Rows from block 2 of the image encoder of a small encoder-decoder image transcriber, named by matrix and row number. Rows with one number belong to one channel. Each number is 128 + 24 x the weight over its row's rms, rounded and kept within 0 to 255. All counts start at 0.
Before each channel's rows are labels from the 100 images, of 14976, where the channel reaches its highest value: "responds to" is what is common among them. Only what is clearly more common there than usual is listed. The data: numbers of one to four digits printed on busy colour backdrops.
# convs0: expand pointwise conv (encoder.blocks.2.convs.0.weight, 192x32x1x1), inputs 0-31
# convs1: depthwise 5x5 conv, stride 2 (encoder.blocks.2.convs.1.weight, 192x1x5x5), a 5x5 kernel
# convs2: project pointwise conv (encoder.blocks.2.convs.2.weight, 64x192x1x1, transposed), outputs 0-63

responds to: on a plate; length: one
convs0.99 [132 130 122 152 106 116 120 141  83 109 108  97 142 114 131  94 182 154 145 165 111 161 103 148 150 132 172  90 130 117 121 130]
convs1.99 [135 143 157 152 137 118 120 141 128 121  94  85  96 104  98 105  76  96  82 118 146 133 130 125 124]
convs2.99 [119 147 120 106 105 143 102 143 143 101 133 139 126 135 154 126 121 138 164  89 106 133 146 140 139 107  94 132 112 127 122 177 101 115 153 102  92 141  83 134 152 176 146  87 146 154 142 111 130 129 179 151 130 110 108 154 172 173 148 161 125 147 112 165]

responds to: length: one; the digit 1; first digit: 1; last digit: 1
convs0.78 [101 164  96 148  67 121 134  88 129 110 150 151 162 159 137 133 162 124 160  97 135 148 126 125 124 111 134 100 110 117 149 144]
convs1.78 [119 132 142 133 133 132 158 168 155 127 131 162 185 176 125 100 144 158 167 136 106 121 128 131 129]
convs2.78 [127 143 132 136 149 138 131 104 122 139 170 119 115 123 121 111 134 164 188 104 180 228 100 133 137 134  59 123 150 104  87 152 127 127 139 110 129 134 136 132 122 118 164 111  91 135 142 142 102 120 135 138 119 127 133 113 122 130 133 122 137 140 134 123]

responds to: bold; black ink
convs0.111 [134 110 143 134 149 118 113 129 143 120  97 116  92  90  87  97 106 101 169 158 165 132 153 153 157  95 114 144 141 147 112 101]
convs1.111 [107 103 108  90 122 138 123  87  84 130 147 155 129 132  93 129 151 169 150 108  99 101 132 153 126]
convs2.111 [105 114 153 137 161 146 135  84 165 117 111 132 164 124 117 158 138 128 138 156 162 140 162  83 104 157 142 130 179 111 110 121 136 123 119 184 169 139 125  74 130 144 113 132 121 147 153  96 133 161 102 102 110 146 127 120 146 114 122 113  97 160 119 157]

responds to: the digit 6
convs0.79 [129 127 142 157 126 149 104  89 171 133 138 139 126 123  91 106 111 107 172 161 162 118 154 119 174 121 105 138 130 139 132  81]
convs1.79 [ 91  95  99 131 145 129 102  88  96 135 162 157 127  87 119 144 157 146 133 117  99  97 134 124 114]
convs2.79 [117  98 118 114 130 144 145 109 170 146 154 126 181 146 137 147 163 157 182 123 141 179 159 125 117 192  85 146 129 126 137 114 114 126  96 121 151 110 138 120 120 130 106 114 104 129 124 127 148 153 178 119 125 148 148 135 154 145 147 129 108 155 146 173]

responds to: black ink
convs0.35 [113 153 170 127 152 174 122  96 101 108 117 118 101 144 137 100 126 168 132 157 123 161 151 162 111 136 118 167 119 162 138 111]
convs1.35 [160 116 167 155  90 129 146 141 141  81 140 101 106 113 148 155 118 128 109 125 164 170 141 134 115]
convs2.35 [ 89 116 141 141  94 123 149 105 134 123 108 166 127 162 145 115 179 123 135 139  99 123 147 144 123 119 135 120 151 160 109 116 105 142 131 133 107 115 113 107 132 164 113 147 105  95  72 128  75 114 121 161 138  83 156 111  76 138 140 140 161 141  98  95]

responds to: length: one; first digit: 7; last digit: 7
convs0.158 [192 100 154 113 138 141 100 156 128 182 165 124 111 145 163 152 127 148 111 105 142 107 126 102 140 151 121 144 150 129 129 122]
convs1.158 [125 138 156 143 134 117 107 138 152 132  84  87 113 130 122 102  80  88  88 129  96 111 104 128 124]
convs2.158 [ 87  82 101 115 107 129 153 122 187 105 154 113 133 154  93 143 152 128 110 106 139 143 139 127 131 126  96 123 139 142 136 122 122 133 111 181 142 130  99  63 131 108 138 124  99 145 152  75 135 137 113 113 131  99 165 150 143 147 138 154 100 142 163 144]

responds to: length: one
convs0.110 [172  85 139 106 115 111 108 156 119 165 143 135 138 146 164 136 172 151 146 112 121 139 112 115 143 137 192 117 127 102 135 125]
convs1.110 [104 105 106 120 134 171 164 136 122 131 171 194 156 115 129 138 153 129 101 130 132 135 113 139 106]
convs2.110 [126 108 171 126 156 142 136 126 129 152 152 165 131 118 179 139 133 138 136 156 131 114 116 118 129 124 140 128 131 147 147 136 132 118 143 105 155 136 157 167 106 149  73 116 120 127 132 141 150 185 164 108 141 184  94 117 201 144 128  91 118 125 109 125]

responds to: length: one; last digit: 4; first digit: 4
convs0.176 [139  78 157  85 148 123  88 131 155 133 123 103 121 102 158  99 141 168 162 141 125 135 132 118 114 125 142 141 121  94 146  85]
convs1.176 [111 115 136 119 118 110  87  90  97  83 157 151 125 100 121 139 169 170 152 138 128 142 148 134 142]
convs2.176 [174 128 106 122 122 125 117 156 151 120  97 117 131  89  95 118 121 140 135 134 137 165 171 150 103 127 128 151 127 133 142 111 128 139  75 168 119 175  96 111 102 113 152 169 153 140 152 127 113 135  96 120  97 117 126 165 141 105 173 143 120 175 150 160]

responds to: length: one; the digit 1; first digit: 1; last digit: 1
convs0.146 [109 140 109 149  91 136 119 108 138 126 164 120 147 118 174 138 161 115 156 136 177 128 165 147 120  92 137  78 103 121 137 117]
convs1.146 [144 110  97 114 127 109 101  92 114 127 126 141 156 146 135 116 149 184 162 141 131 152 177 151 140]
convs2.146 [ 83 159 134 121 117 107 136 116 100  98 168 152 130 145 155 156 151  95 148 100 114 130  47 123 135 108  84 158 184 189 123 151 129 140 137 150 157 133 145 144 134 123 114 122 109 134 124 114 131 116 123  99 157 121 136 119 134 136 105 116 105 123 132 106]

responds to: bold; length: one; first digit: 7; last digit: 7
convs0.55 [113 139 140 155 122 135 175 123 123 106 115 139 171 128 146 135 163 161 161 118 132 157 136 138 158  96 170  99 111 166 158 111]
convs1.55 [135 137 134 144 147 143 153 147 161 152 148 137 165 176 166 131 168 167 150 154 126 133 140 137 151]
convs2.55 [122 131 161 144  84 120 140  95 134 151 111 126 117 167 140 126 139 158 172  86 175 148  94 123 116 153  98 167 141 119 110 162 126 155 157 113 113 105 139 113 143 137 175 137 115  74 111 154  97 126 158 158 128 141 155 141  98 149 123 104 120 143 129 150]

responds to: the digit 4; last digit: 1
convs0.188 [137 112 158 126 109 118 112 147  87 142 113  96 107 105 130 112 168 151 127 172 155 131 161 155 101 150 138  78  99 115 110 136]
convs1.188 [135 140 120 146 134  84  91 119 123 120 113  64  95 113 148 126 103  85 114 134 144 100 113 120 142]
convs2.188 [137 128 173  89 105 161 106 119 146 148 118 165  83 129 152  96 126 152 167 135 110 122 154 110 140 147 122 125  93 121 126 153 152  93 135 109 119 141  89 133 132 148 128  81 134 107 145 131 108 146 141 142 127 108 134 118 157 163 150 157 166 176 103 179]

responds to: bold; last digit: 1; first digit: 1
convs0.129 [163 153 133 142 105 126 148 141 108 157 158 144 137 154 102 134 135  97 125 140 125 112 121 132 133 167 146 148 183 149 128 192]
convs1.129 [126  98 116 124 131 100 106 149 150 134  96  89 133 155 114 112  81 145 153 129 129  81  87 109 132]
convs2.129 [149 115 110 172 147  97 117 106 159 119 103 108 139 111  74 124 142 123 114 128 187 157 129 119 103 102 133 110 150  91 155 109 126 144 146 178  99 142 102  70 133 121 134 157 142 161 117 105 107 127  73 121 106 141 125 153 119 105 126 147 111 127 144 123]

responds to: length: one; first digit: 5; last digit: 5; teal ink
convs0.180 [168  92 134 144 159 131  98 163 142 150 167 136 103 144 123 134 118 133 146 107 123  84 126 113 146 117 137 168 183 143 105 134]
convs1.180 [132 114  84 121 145 152 143  98  78 125 156 163 140  79 112 146 151 157 124 114 112 129 151 133 114]
convs2.180 [155 157 164 101 115 135 141 120  98 124 122 144 138 155 148 121 154 115 144 113 132 141 130 105 124 160 119 112 123  95 108 148 120 131 179 108 104 108 113 124 144 179 148 114 139 102 106 151 115 157 181 177 158 126 166 119 109 173 104 155 148 129  81 151]

responds to: black ink
convs0.3 [112 166 167 123 152 170 120  92  93 110 116 119  97 137 136 101 125 162 129 153 129 162 152 162 107 138 118 163 114 160 132 123]
convs1.3 [147 130 124 104  95 153 165 151 166 105 131 143 150 146 172 107 121 134 145 121 135 163 112  83 106]
convs2.3 [130 112 154 137 102 123 117 125 122 128 115 176 138 132 164 167 158 137 121 139 123 122 125 111 132 100 144 111 135 154 147 124  75 135 166  98  88 125 122 146 155 148 103 123 146  97  65 121 108 109 149 145 171 149 124 124 106 125 132 114 188 110 109  76]

responds to: the digit 4; length: one; last digit: 4; first digit: 4
convs0.73 [146 114 136 126 117 130 101 158  89 108 120  96 121 132 121 107 172 153 125 118 112 180 112 144 171 151 167 134 151 124 129 172]
convs1.73 [117 136 103 109 121 141 159 146 133 125 155 173 186 152 139 136 155 177 146 106 136 144 152 119 130]
convs2.73 [139 109 145 127 184 109 136 101 144 157 163 151 116 134 117 126 128 118 132 141 140 135 108 102 124  98 116 106 116 109 113 128 142 153 123 117 163 124 176 151  85  76  86 165  75 107 118 158 158 132 160 117 152 167 104 107 151 111 115 120 125 104 154 109]

responds to: black ink; first digit: 1
convs0.31 [114 146 168 132 155 172 118 100 103 107 113 119 104 142 144 100 126 171 135 157 119 163 150 162 109 132 121 168 118 161 137 106]
convs1.31 [136 112 169 146 106 104 150 149 146  93 136  95 127 116 147 167 135 113 109 110 179 164 148 133 124]
convs2.31 [ 92 104 151 135 110 130 151 101 156 118 105 169 147 160 145 133 170 138 138 134 111 127 168 161 121 147 140 134 149 159 125 119 114 143 138 149 113 107 111 116 130 169 120 148 106  88  75 125  94 123 132 161 147  83 166 104  78 149 130 150 154 138 101 110]

responds to: bold; length: one; black ink
convs0.159 [119 156 148 179 149 160 124  93  91 109 116 126 134 114 125 112 143 166 146 149 114 177 150 151 118 110 124 172 115 151 144 141]
convs1.159 [143 151 149 130 138 151 149 150 159 148 139 150 141 154 159 148 148 148 164 158 152 167 162 153 150]
convs2.159 [169 124 159 123  27 146 126 123 131 118 102 148 124 154 141 139 181 124 134 108 142 129 150 107 100 161 145 124 136 158 138 120 110 154 152 130 132 102 104 135 112 162 140 147 149  74 111 127 119 142 113 135 144 141 157 144 101 117  92 121  96 139 126 128]

responds to: bold; the digit 2; last digit: 3; first digit: 2
convs0.81 [111 119  97 167 134 100  88 125 121 137 127 125 144 120 166 129 137 146 105 100  94 118  95 124  96  74 146 134 130  85 104 108]
convs1.81 [134  92  85 109  96 109 108 125 131 129 117 161 156 146 151 137 142 155 140 123 100  92  91  91 118]
convs2.81 [126 135 157 121  99 118 167 147 115 137  95 109  75 122 117  87  94 125 115 135 127 118 137 132 119 160 120 129 128  99  95 110 178 130 100 130 144 131 138 101 122 147 179 179 110  88 145 164 120 162 117 150 103  89 168 137 107 128 134 127 119 165 121 152]

responds to: bold; length: one
convs0.52 [144 138 127 156 141 174 115 124 173 137 173 156 118 167 119 158 105 125 166  89 152 118 149 125 156 124 113 161 144 135 137 144]
convs1.52 [132 135 120 108 125 123 128 106 112 150 140 122  66 121 143 119  86  79 148 147 108  80 129 143 147]
convs2.52 [144 129 120 151 134 124 159 137 144 179 112  94 198  76 108 171 101 149 155 124 132 110 129 144 117 131 136 132 106 126 128 151 150 167 109 116 132 146 170 121 160 136 159 165 132 123 101 164 116 134 120 165  97 130 150 116 131 152 118  90 137 161 133 147]

responds to: on a plate; last digit: 1
convs0.4 [111 160 168 121 153 168 118  98  93 108 116 117 100 138 147 103 125 166 130 155 126 163 151 163 106 137 119 166 115 159 136 118]
convs1.4 [150 107 144 121  87 115 147 154 169  91 151 114 126 135 150 126 121 110  99  96 163 174 124 107 121]
convs2.4 [ 98 104 123 146 127 129 140 115 143 122 105 174 144 136 165 171 146 140 108 150  90 112 166 159 139 106 148 123 137 156 128 117  86 144 136 129  98 149 126 122 152 151 114 143 112 111  85 119  88  98 145 146 155 111 130  95  99 133 169 135 178 149 104  85]

responds to: black ink; first digit: 1
convs0.12 [117 139 167 134 153 173 121 104 102 106 113 120 105 141 145  96 129 173 140 155 119 164 150 165 110 130 125 168 118 160 138 104]
convs1.12 [128 115 169 145 100 108 148 142 158  95 133  95 126 122 151 163 139 115 115 108 176 171 149 130 130]
convs2.12 [110 111 160 126  99 137 143  97 154 111 106 163 146 172 139 132 173 132 148 129 130 134 164 155 115 158 139 132 157 145 123 120 109 150 149 150 117 103 102 113 127 174 120 145 108  89  74 128 106 126 129 156 150  91 167 105  75 145 115 158 141 132  99 125]

responds to: on a plate; the digit 1; the digit 7; last digit: 1
convs0.46 [112 158 167 122 153 166 117 103  89 107 115 116 102 136 151 102 126 166 129 154 128 164 152 163 104 134 118 164 114 162 137 121]
convs1.46 [102 105 155 142 108  82 139 165 168  90 150 112 155 128 164 132 131 121 110 105 153 150 122 121 148]
convs2.46 [112  98 146 144 127 135 136 126 150 130 100 160 152 140 161 163 144 146 101 156  93 107 159 158 132 125 157 126 118 177 148 119 106 141 144 130  97 153 112 145 155 159 125 137 129 104  96 104 103 113 148 163 170 109 148 112 107 145 168 142 186 138  99  96]